Weights of a small contrastive image-text model: text encoder layers 8, 20.4 epochs.
Rows from block 4 of the image encoder of a small contrastive image-text model, named by matrix and row number. Rows with one number belong to one neuron. Each number is 128 + 32 x the weight over its row's rms, rounded and kept within 0 to 255. All counts start at 0. Numbers have three digits each.
After each neuron's rows are labels from the 100 images, of 14848, where the neuron reaches its highest value: "strongest on" is what is common among them; "place" is the part of the image that holds the peak. Only what is clearly more common there than usual is listed. The data: larger renderings of crowded toy scenes. In brackets: how many of the 100.
# fc1: MLP up (encoder.blocks.4.mlp.fc1.weight, 384x96), inputs 0-95
# fc2: MLP down (encoder.blocks.4.mlp.fc2.weight, 96x384, transposed), outputs 0-95

fc1.296:117099163149187106151157086137104161152138112163106090133149146126165175159164133146123147125135090077165139143140101107093103130012120122118174124091142163148144108113142093102101096136121079174102147113127095109088099144100161110190168207105114144163157125125065151133108164101183111055
fc2.296:134096167132213167150144127111143107085152144174162150143103145129118155152042112189100132081147172100170151174109095152086139114186095139127133094115133092132141085140077104097169138087146133135132121143080139111102108137141091107186121075082117136060166139159087165157108054115108118120
strongest on: orange object (82)
place: top right (35); top centre (30)

fc1.278:109132129157131158133102062147134108172097149140184136100146134135084127102108145135138135120161065136173099130135115109098180070114131134155196137124134149104117122090151102170131103103105121168146176130121097058137115138141147169145189097108099094160181170034151151151154083051076118177
fc2.278:121137189120161133195115119130155125102096111185089181117174124133149120084165086145142158097165133154092110167142118093094145076164139151103121159112048105137114088110176129124180115172158148133171160097144112128202129178126142176134140114187131102130092116191139179134134157125114043133
strongest on: teal object (90)
place: top left (35); top centre (26)

fc1.352:133119125128103137084148158146093119126094149138130165128118113160138145162172138156073093136130095111170097123161102103121167149000098162071115110156148134123086153109147146126151131135112079158135121199152131133106041195133134106137139092154159128132180095112142173083122140095183110146
fc2.352:146129110129133115148124158126130126118109107126106137127126085130184119116107056153165063133127156094118109139168092172180136152255120154110142097104169080131162113123089161141130123134122119165149091116144108153069098126151117094182143098145103149081181132116072163167168059139153081157
strongest on: yellow object (83)
place: top left (45)

fc1.337:143108114070132138145133149193106159216090150175085145142123154096148172146158137101163070106109128134065172098163125090144154099173089160115111130115139121136111118132100131103150088073130099201151167160126156086097089112188157145148146090138155126128118136126167154100145057102106081064
fc2.337:127038092169064157070110125092162144143221099146108157159154101135118166107115129108132136091133106137144154173176045136108118080102147132123131158156200139146120081119134124132091090169161132127113110086113142124125091138092129195110097081163175093067119113116170150110147104142111119116
strongest on: purple object (75); snowman (31)
place: top right (38); top left (36)

fc1.247:138146089081191123105134120140096172088115084167155135170138147144103119162062126107141132044135153112152151177096083093106139180111116118178129073085133168099090068103118161108146203190151098106098181118149112121137106134118112127123126123172200117128183126116136103105128111089181130156
fc2.247:136136173128164074145145183135139153171117161143100140083126127102078160128121150134153095114155090144090164150123174066152137110137090170084115195136156104089158168126143187128120211052083138145126108096129121137095120100162120130136154133160155131106168158145151205082096085058114136099
strongest on: count: six (40)
place: top left (32)

fc1.136:132067124162095105143111157137081216154165145148146121110107048141134127147139148150160093107167106116058183144186135130107154082107131121115190119140124112104154141129089124110212137137096110066121169105106137119099139094118155133178126155145102076156130085158148128159178098123071158072
fc2.136:181121112126111104126129117138064112157092092147118136167150146105152175087149091168044099108107215102066086151118079101173106118117105093173171129102121103074091109167102100157153153103210132076130115125130126110128150098137133124090175195105169083111139093133105150150114139147109128106
strongest on: green object (78)
place: top centre (25)

fc1.362:162133121194141175092129070115126146151137098113109160107143160091067149112146083153153145098173094121141121122077128107130172136172075179120215158082147146098118134112122096115088106171081144169139148125071076074129086120198163174129075106095123125148173157136139095109132104114133141178
fc2.362:073133155153141111133134150187106126131128108130096116075100105142151084131120146086143185177105117141108139101228121149098105167100167164067071136132108146101114100086144066168127113166098146077161121142183093145110067109115100199124170172169155153122102154092107131115167143083104111122
strongest on: teal object (76)
place: top centre (37)

fc1.22:115121093101169152137187196076104119193139126151131178159119142122133049143086142089120159139116107164091161085152092119182125098114144072139100048190120136112113139170161163134113125162158154180128147140160128114127155100106114087129097095130104108150074084129133136124172066068109165139
fc2.22:109164144096064185162140164166145110166106123161121160107133100155109222117096133167137135158083122118217186122130149094124165134101109122145146149118115167125052121139116093132137151114131182123125140126141134103066179128142160106152052063157137112121155150153112149124097117132215112142
strongest on: flower (92); largest object: flower (30)
place: bottom right (41); bottom left (36)

fc1.256:063132123173088111132142153124098129185144100140131062140167119098130176192120064173097103121119072044123140108126168114162121125141085112109157172101185168156183135139135106072176140115122144129134109138074140116077110147122131091172158207104080095138094117136121148142156134172111120102
fc2.256:146075140154131151093172125061122077096074163121174106101140157135112170099065149176117165128154133102092125103152100143119140111131151177179178089161091125090126133117072080140151227147151110060112144147105130141115106146134087139111116108102160122140129126172111151187162091129131206123
strongest on: count: six (40)
place: top left (32)

fc1.167:146136201121106118093140185168124129153145121134168112138082118120145165034142152108138171161138139151083151135153046101162153114133107046127125152115071069109104127107178145094141097160075139114152148141114223120134070153084143107144141124122146124120136101109079122143142130076145169154
fc2.167:119119138099075133135159095143110152093102115160161072150128159207112179141130073116161084101165115126150177152147152139175100146120082125186133173114090092154129107154131136164174102106070057161111097145112074101135112151128157115159141081112138107165080131099058144195072110125156140148
strongest on: count: six (40); tree (33); ice cream (31)
place: bottom left (44)

fc1.348:137120106137210137135111084168142109152149081127204052159095106131159179082140111114139156156160085131179098143106095060078127200073120111145108172148116140148105206141106147150113160116120117145124162120137057135159123107075099101152145128113102142164093150151089144109111121084155153119
fc2.348:140117173099076185185125082134100117118173092147201135070130180121109159133193160142096175061136134134205117152112119171128104126155166086071114162159150139137106114173081160136122132115155155139121148140096088129188138122154104184124105111146111144143124119081141134183092097118114064114
strongest on: orange object (73)
place: top right (36); top centre (30)

fc1.73:110122121145116140105161101118136133154119103139137142117146139138109101103117107129157176159166094124120111163143125104088219131092113152133218183147134124131117123167091107140089102168102111139143118160171115073133106135096128092193200092107071133143224118082078104126146103113033138121
fc2.73:169118154119144120184096095111110133106121191177108117089148076103101112119194077160081113144136161112086123158204128150133192070127135160158089149122058138068112103131170097096149104105151181117115170089141122077145092168147151148174093127144165140129093113159104167117112109167089106114
strongest on: teal object (79)
place: top right (36); top centre (31)

fc1.244:058149115174120119238141144139089150122150138138003127165058116146103120145134132144206079118112098126128134154188130113115087105134140101111104107132133099157104129127180165108132152061096153163117149161136107104131110126132159125117129150113117144138114157114155159130161066099180121096
fc2.244:176134118191124085053149112159139176150171147135082179141150090151132105115119128131109146132212111099138154132162089129128102102150156117176122118196162184126120138181089172099126186128193110120043098154099147152148107121104169097137111176102145129097112167126161140168146124115125139074
strongest on: purple object (87)
place: top left (37); top centre (32)

fc1.119:130136137129082139178089125105124158115117121108176184126051158081122116160199119119152172124121176159143138152119088089139134098159158139177122146112105158106167114151141138145087144074132082138080147217097141046118100053070089193128141110120109133108135140148180101092133141131132121125
fc2.119:120143115110148086148113175127152146123069112148133124054141117184098144144153106130141181139096106134077097099154093071051147143086121190152159084128181160183169087135115125128059137105135122163138115143089118144088191112081137127080120111145091153160161147112137120122054193110121122153
strongest on: count: six (45)
place: top right (37)

fc1.298:070077121103082157118166143109111139146140131125117106096172100126157201127153167159115173118084086156129101158135105107062144198105114137122131127182133128117100168118112153119150183045110140132124098117187062138089084117101144124122184151108175090160211114116110182110099119113156129139
fc2.298:135155118085146168125127134149104151118094147139192138053093136127138121104153122210107214164152176090104121082061184129130125107183142109119180148145122142157130096125147111109098107152109174127142116157143092179179140161166158135165102041130097135151122115097131146157124088199151142110
strongest on: red object (59)
place: top left (41)

fc1.178:136119127129082134091143106098145159153143172156118108141179065101124091125104132187089117131167068052137181149163079150131096102146150156127155161077143173100081134151123135124146144087145129116137170120132123150091101091099187136132110096059150104159147102150235179119133155167102098102
fc2.178:123107155251100168171086146074089128148150174123116111172150137127146161171094121087100156118147100123147113121070147117182110143134143105154137073114126158097138131122118107172113157140124110104115155130112117197142139120117094148110125138143160173170133066141161203131125105170048068144
strongest on: table (30)
place: top right (38)

fc1.27:130150103146156159116172160163138112175154100128131108182140129156116139207153182087129161140167063155132160129111117183123032130082111085136121107084112124124136122162195142128089114092128122068143155177123131095130121091082125056151213123106113109159144131144113116099097128113074104140
fc2.27:100117132165128165127183115119164143092148084121101126113148144156141086123139121094188159078172078138113098108102148167205159123076104143127143113125153198167118135125112084144097134126113169153098174108128171105079141173100121113106241164082164135084158166155144111085104143157170132122
strongest on: pink object (62)
place: bottom centre (28)

fc1.268:168092118117134141086150187105119123128099083110085151096152131165147079071091098095127102132166172149150144176150144111154161084200123131090167154093174096088153134116104097099059105101124118097107175117156167154140105115199090105133085208102160143151119123095191131143099145121138145171
fc2.268:125162106072162160114143135129121123166107111110166144102170177177143084097117157166192109093128135115157053118159131135097112158122144157089132141146153078166134141182091092127110085080123112115141123140077085150107107176152080139156093061097073113127159172153070151122175109081082109072
strongest on: red object (58); its colour: red (25)
place: bottom left (45)

fc1.366:102134163178145127085190112181138103065151143111084187181120179128123180127065094139161129116137116136153161127134106072145154143155092100091139184113129121091069090184134142107114108203096123162152118150123093136175134101103141153150087149133139091130194113099112088076118135065116110136
fc2.366:133118091147108101154109115143096163136186153072136126111166113140135135090144162108132111156114087117088172184178161117132116122044124154130058151151095150089120061118201113115097099142158154094131103108153172136155112080132136188143122191157134070156125170147096126083165135076089079119
strongest on: flower (30)
place: top centre (38)

fc1.373:101092150172098186134157083161112161095133128123104122184067113089099172134163152053143159121129145118158125128140082103123145177065136148148129184087127143162115167099122064088116107166119116112141113137105143147096098143095130096151157119074123097142246147144106144120101196112132140165
fc2.373:137139108112160083170128160119142140158130113202093081093145098132173093127116093117061082081117156100146173101177130137143134163207096101145150138067095163132152092172077104115146107090076145117108061147177145110112128161121113137106072165093108136144178121140134137134174119061169112101
strongest on: yellow object (64)
place: top left (39); top centre (29)

fc1.157:133162122065137098134159128139122138161106119122083072120139118102113130087083103125109081116108094156115146113147125101042211152141156124143130162218101134162081152136118102147210151144151123178135143123079109134102065144112137206147129179103150082164151119103070130126097159127167130120
fc2.157:122170169121134162164134141091108107112083146096078117087120082119120144151180121137154131096128175124124132124123140101084174106068140093150176104176112118182111230083082151111143096112134178096102143149059113146144079158139116087157185183171115177095125128110153136150146101123162147186
strongest on: pink object (78)
place: top left (43)

fc1.174:178147095180161140184182075077116179121190166131142131103108143173124139193099052151104067111138111098135152057124114122135094082109136061100115156142121204178131147099093137136137156128141110131124159120084157183103108170100156112151124105131110089136137099117113104111163106176147103122
fc2.174:152075158151113092076122136073084164109089129123151114098114112115118127093105154183070152099157103116149114148139163126137107118113140050060115132097153121086174089158116114104142168160151097122096094146090170141184111139188103146161147138077150138123183073180138145131187086062156132099
strongest on: bottle (46)
place: top left (51); top centre (26)

fc1.52:096105114125153175129145142155112060149083125165136074081153129082109159113125114165113124156136100096148179180107109090111087182164124171179163127160173120132162190114121124112088107154119156101163150103139129102169094145182165088157130194161074089097112135100129112118104079070155106064
fc2.52:174162148118127146106180109075148125133097106050129143054172105101154125169125099115097118150138083151149107158071140171107134161131169086199081081138164099101088125132178143097167128134099137114172060093140118157097168102147114165150105148122104105081133085105132131124161107074060155124
strongest on: red object (58); count: six (42)
place: top left (41)

fc1.61:138127099130162133175118154136120101160160126144178077122087120108073137179122148118152135105148150115125129128153100109100095099122146177192112134121134111048100102114131119091114162102113124135156161111137115148203116062141048071162120114089180239130164187097113121124151104150093135154
fc2.61:160081146107174091118164138177151099123090100111113160134113139090170065138115076069179122109105161121123113128124148096140094154157159090163101188140120130134115087122156109107163138148079087173123125147110176131161069095144151061135083104166114129102072122145165096035137134127190088147
strongest on: ladder (38)
place: top right (44)

fc1.359:168142160150153146121136144115128077140170110102151166110161146175099097078077090104173125160160118165135147151056065144151201165165105132172212160099121090160136112088098099099117119120072148147134120176117096078131091160119116084152176137115105085137190120091121126137121120100073110145
fc2.359:089121173165079084192111104155088114100069117197161108166167045134149090172177161168096118114137125111146108119181165175142142135085140107125098111052107122146125133120137104132098115163111110098116145115129126092105084181156145180081138120118190093149122142179080139148155140122081133128
strongest on: teal object (83)
place: top right (38); top centre (32)

fc1.91:173125160113141153088108122177130138133123081142192064142105111127102144113196062138113147049137118152195117109135102115064112088096151114105108180133132149191133199108105146119135153115102145153130147107160123053102099060158128101148205095119132083133120129153144121135149136095128175140
fc2.91:060077112161108166148143115158142131126086163112176148064145124183148137098209121097152165072119202140189106165157132147107159123175160122101119121157123116108090076142089170110178122130156080100145141129122086150164147141130135234130119089105129109154156120100143122131133171150125092109
strongest on: red object (79)
place: top right (45)

fc1.23:114069112136214126121114113094119127101112115185181111127114112069100144073177147135096087138159145145125127128203104094118128121108137129168134160091125060126142121096074154117130184114140204141156163085115139143171146130118163093107117123116080180189069130167116146132113104087179177133
fc2.23:171134176103146134144131126157188101144137157121098153072146126137167118128157101083090139130065201179163122126106129112155154152075145078144188162108107146128089179112221148175201133147135121156121132208139067141125105144126129145140111134118142109085081151098102135115138089155094138175
strongest on: ladder (57)
place: bottom left (59)

fc1.328:164114113213127211064122085174090152150086104122134181065110114123100147138172090093116143119081112138125189129124105114114128114136084160141156123113193146154122169090073104118134140155136149194144113143090162049121100165129118119127117120103090080135149133125153195143111078113160118140
fc2.328:083130139157063172140119175122153126099144136099096134102106118115165083097095163110091112138086159165155135093191079152086117113158147123117098132109107164169167097126161074114090108154112161076129142129168051128171129119088082173091160205150138116172133078111102155137095140088075170140
strongest on: teal object (58); count: six (40); boat (30)
place: top centre (25)

fc1.90:121138114084152147129155141118089098162153182133137085177149066145130179073040124161124168140100114131170124115167098092127072131147093154143113124186099175110103097098149103144130109109088148074108117103158064097142154131120182116115218150151116111169131077146107168130161136075155129151
fc2.90:165154140134129125085102091158137089105054130095199119073115130139136104075177193165133158100210137092095141136139132141128099150125093130103086072155108120120133096154120111147137101074094125090156103092150100150141160124138145181154102184168122079115140133108107146163091083163095044148
strongest on: red object (91); count: six (45)
place: top left (37)

fc1.21:157117130044121118158116121147130136149172109101117044152113083142146162102112086111162119136070113155120115145123056086162134164187099136151079156183169107175129072096070098149142116083116128180128131140167138119126083140107135156156119099122208102154147163179116127116115117110195151132
fc2.21:132148138126116144122140087101091091147121114069065140146139135170134118134181117177126147177107104080138119121146166119094155125089131134153182125147102096169088177107122080122034095172115168113115121090122116058158084082114125146099136170168119138097099108192079135177142193104131077099
strongest on: pink object (59); purple object (57); bottle (34)
place: top right (41); top centre (25)

fc1.357:148178075161103165138172095083081137164135120153143132112153134138145108160155100146078087125144117129165109142122119076084114145000143102100136123145144142116105132119173099125107154142167131130148120117197073102128114120086117139140153192074048107151119143113106142139135177160189181110
fc2.357:078084136141194165120142111157166139146135084139125154120116133168115135114103101126115099140191110167151186126104113131103154114238128097133139137112098138093139091133084106163151141164158131143115149082082089078136086146126128136188176190103124110113067123172141137159177074119048118116
strongest on: yellow object (65); count: six (40)
place: top left (60)

fc1.287:139141091144147106166155037119090180081116128175120153085149140144135173052219096122106114105103131132083175103131102104144129122116168126102116052123137129082146063129134132161138083114151122114111166111158161151132137105178139083137113186140141131148125101167159065109137188146147155165
fc2.287:124147145122133110174087119132128189158101179143161123137107106128153136151132118146098134130156128121127134196063120089096146143097138130049143150122160111158115137094126109149188219090120153113150080133176090091144137088099127125148208206130124169088134060111156112125186150175130125174
strongest on: table (49); hammer (29); largest object: table (26)
place: bottom left (42)

fc1.288:118091082135147156189154091113126182143141110147117086128129137121156129172127103143166124087102155132090125136110198112192155120160085142116154164092155116203106153095117078112080108041092147150170139175132176128129067095119097114123147103109175128131083076126146166141054173143112109128
fc2.288:132066101189154101078104101082135113146148138174091095119086202079108124121147148156116118132099093087119120100113148167061119101143142159123145152125177149185124156095111099167097144192093092213136117121131106171090098127083131160083107151095138157172111159123145081144165144141123156070
strongest on: purple object (65); count: six (42); snowman (40); bottle (36)
place: top left (36); top centre (30)

fc1.236:087133099138177120130117178173101115125188107128131114116160125125094065087064099153134101140146124127158167166137129126133144099112142158148181203110159138133138136123147190171103149067110119075124097145061107100156105106066081130143168138131171187163134151103162061081070125151142091122
fc2.236:148112054138116120137162134175119131159160107113115068180137180141105102092125100152153175118122061158122105115190128059138144188120119134177131130089141120094172139153119186156169122119074102153106169133128145133146117107128086137159162128105108116145170152135047094109128068113056074093
strongest on: grey object (59); its colour: grey (29); its colour: white (25)
place: bottom left (39)

fc1.143:141151122091083147146136155099097126136135198122157125111100151116118117101098100112134122177111079144113080118183117131136089072117150138115101128163164111092114084146143099146109138120179108160068144148153184143108128189094133077112146107158076167147149074219192155125139134196128123048
fc2.143:107141168108160117128124118089105187152126117121141145021141052164165145144120127140105095094105136164141102140199144063124074129149182147116135119101069104173114069159126122080148115080153121104151093094128141171146118107157122064111153158185120144159169106115158116147098181110138112171
strongest on: count: six (40)
place: top right (37)

fc1.239:108092139070158146104124084080107144111138103152191173129154109136123091135123116115098176071160143116135146117152141138086069181105152099145145093084145103080114144161156177074121227093093087125144145150150131142125154128090157139165137110156155176134120066176120117099110219151096106140
fc2.239:138136177161120148145124135142122143137115157134052153195135162115098136106112133147153148088168081084093116200130166114178157139108118091101132119111247134160110183128123146095074225122129142163203121131101127164102097127128068127109129132119160119119140172118135173139111149122109131099
strongest on: purple object (70); barrel (51); its colour: purple (36); largest object: barrel (25)
place: bottom right (41)

fc1.103:156107119109123162101148169169101096114055101086111148129151140183082124191193087093097074145137171207148106133122146128111166104156145116161118077117124082080149137086173113093091123081112150121135139052151183090213141136128143149127107116139118126167073151144145125164147122142114142116
fc2.103:151148086118176182145100124141151182133125117081152096099189173088174105095147148172114145114087123154138122154097143091061157189120113117075150128121077167089142132144128138112132073125105163146157151210131093093121077145176118166105071080163157141115183137109073094151161121130097128141
strongest on: ladder (36)
place: bottom left (45)

fc1.3:129219160128129067113149105125087138129127106139150048125151085112101143108141108166098217175106129122204167126128102131102097120182146089103183132140117145134133105185144146136058070132126101164130150087136136163185121170128113111139097133136156111163056141118153113121128086103131084120
fc2.3:125155136123118112083103102146181170138125121063074104096115142092153075133135119104110130116143144131023157117125118123146104188185117082202174099113144128175174155109093159177119099111132115136107146097164188109167183156114145085119110119125091161108061192086123129135124151104147103110
strongest on: green object (96); its colour: green (41)
place: bottom left (46)

fc1.44:071099129075113095106135184151124188148119152105146097114117172164162163116078100151168153071141079143124156102156175113142077126109149078092054088134099131105081162142108152148176109140143091061142126121101165157137118124154105132174123133134107211183132171175117103109094131156167099143
fc2.44:118207143140134098125149134141143172165109182152162112214102142130070117098089148102096101139113119090135088112166080135143141140118142121128075173114205131136074097074092084086143132141132071148123152118118120115190127186135109140081167096133150154148111131160153106111160174096078187101
strongest on: teal object (87); its colour: teal (42); pine (33)
place: bottom left (44); bottom right (33)

fc1.80:118125138122085123079140138155104090142159129076092152107069080118178132117102147163152134126116133136140111097169105082124120205122063124131122127148148130179112113203131168150069072166152144176166136185084136138103103071175198188133124131146122098153153144122152059141070121119116139113
fc2.80:105132139094082084114114088128112157112184095115150202143117159131182116136176123102178139124129142181159091144136087091128102176110175083125117109195071141140163124115183122122161080122103148085139135137138150149138067115128106061140091093158151123151130083116155068094157089049145119169
strongest on: ladder (49)
place: top left (42); top centre (25)

fc1.238:100092105114101164114134150089104130167081201148114208109054121151145108174148126165122168135199160144174140080079109099112074141107122143169164120129122121079159102163132159088092152129134106116140153167126128113110138117092104083099135131134090135158156150137181126147182030132112147086
fc2.238:144080120178098075119192139074117098169118141177097144089108117133123168161143107108143076143132150078129134122154107033159141099120149138170123127122101133177131110115104119103133095136183179111087147116143102076118119100060192096097117154144122122200121094136156147071147150160148106060
strongest on: pink object (69); its colour: pink (31)
place: bottom left (36)

fc1.45:133090091077160104142138113153100170153126141132116089101092136151113189142135109187139156159070155123182166122123123130015147088090148143089137142158129160166103181083083116148140134119125098125182137111122087131102070151082134214149140168071137151154144123083151133116097113093129166133
fc2.45:088136150177193145127151140098093124104119130158194148126118126157127160111148121146093178118120209147185127123105132143082122081133164055127172126107112163105134142038115146081084108119193173140117172121124134208130163134150117104123123105138166160151128083098164125142140090133188076133
strongest on: bottle (32)
place: top centre (25)

fc1.293:191123137119175150160083120113139113152135149118116161119099196103142155157081112165072119090153136145101153101173073094120057127141078147089161138126172124123145101092031122115106139074121148200128184154119123139114106122152137186137073113133165136120190129124176140157120127077116094099
fc2.293:058069158128082182170127132080107115133135121125144152137090116119133142127087177045106159105053058132117097197143119110122201100127180106117161164134144187142127090088160088118102082161109111094110168128164127128158110088133167183106140166143166114116094101149110107128118098117127139114
strongest on: bottle (42); candle (32)
place: top centre (30)

fc1.379:141143090124139185100167157106106072132144126063150173102151153070148108169078129144152149081143173065079135157127114121157071102162132149140108149163071115115170107105174121165110120098147118131078095162134194132173108124186130126147061141140085169130088121185140157158161105166114118094
fc2.379:156117114061138189121196112091116163093105160162139126080120097154123164042133177122181126124063141123144126134146190134195139165146093089104133084083172143119122100153086076092131103096136092153186124070143167122155122120130132108125099104161137118150116128112185063142123151163125133156
strongest on: orange object (65); its colour: orange (26)
place: bottom left (39)

fc1.176:139180142087135083116125142100088141109158124103172093166135144121132090152175110214120172119103143069146110148182162157096116126165123099124093079102155085107100151187143133177070111086115127107132120132123140208119106124105150101157095117175105168168077089192107074106096146120173124150
fc2.176:103058151147135143167013123134129155171128160116105112194091094132136080129140199108080144143103146124118171188163128140163131163184130096168152122134134174109115124128151142146138137103141105131120126164162132084152164178162192117080120130113168179167151116175120169144095161144089136096
strongest on: green object (93); its colour: green (44)
place: bottom left (43)

fc1.248:160138121158159127118140148170104164114145178123144114148193079119133145112160103124125161128152106154132125146096112125127091169114127085180175091071099140068181108176191166138102074121165114086112090132143110089128143033131133088121161122116076103179092100126211158081148120140103090128
fc2.248:140114113128100120127122134121132133129090103154145093145158125139136134156126109084170179133116115117104130134172146117151237055057132149111187115100140153213184171047114122144162141095186125087096130115101161115107189142113141127108175133125120107067101132101101120096152064153151136150
strongest on: pink object (82); its colour: pink (50)
place: bottom left (52)

fc1.237:143127151168127138114138117118069019135134116068166113177153139052095083120111121134164136164155115145107102135159128113131210120131078107122162182206115117150145192097129169137111136172104121133152127144185167128123124129122107106158140089105075065131125116119135134168140065124079122136
fc2.237:111135143052145110146097115114107106109110163139099092163122096172118122105151128173120147146143131152165171172147148219156175127103176075128111114101113144120052110147127109148139148092142122068102186120147086079133083179175153114156184138122119111206115166156147123181137103159083165156
strongest on: teal object (95)
place: top centre (37); top right (35)

fc1.88:116113136152167140205153092069133143174181124119175096061133128142145118157140049153167114115120125109138175122115107124144064127118070124167151177124123042146158118134092090115126115106118114129092144150109123135131124127160199158155107128130124114124097089142088142172185111163164115031
fc2.88:140082118172113144092119142075122146102142100123177092142137170099138110115112171179112122120131062072126145106126153156086117125100186102175099118112117115142134127176082053181122136186098087187133083136121160192170100123150126125154133135098174091088103110152114125080118122067081142057
strongest on: bottle (55)
place: top right (37); top centre (31)

fc1.101:169162147121162152103172162131105103102119145133120210082081174053092087147206089121143145117155125175104105080121104146157133120116100097150118141136163104129120150154161154115148107139143114121112156200119236116134114108108140140112028117126129119119114099139153092125113126091093081165
fc2.101:078107171134087129119140103152162124130094180105206134077121145172112128116146122146169152140115123122171141147125166164114124126122107131142124114099133111128116128149070141169076104125178119114158172093148059143098152146171140150149058083084131126083057161109120126200083159223119090148
strongest on: red object (88); its colour: red (37)
place: bottom left (34); bottom centre (30)

fc1.185:102074130129155181136150122132106101122128110144111088106113138140136148168134146092123060128115104129080126168144103098157092161033135103171136137137176103120130151163141126072133204131142109167134142133148111102188091132181137115185209160072136113112182105048121109135143128077091163137
fc2.185:170134151120159177172115167121129103126114196113122132073133130084153100143138119093131085194147165167114092151162150157158132122220166156136181172122107139114142126181121100077144134153145164155187105133108163081158143147159157139236105123097168149097106125083093164132124137161112142134
strongest on: hammer (37)
place: top left (34); top right (33)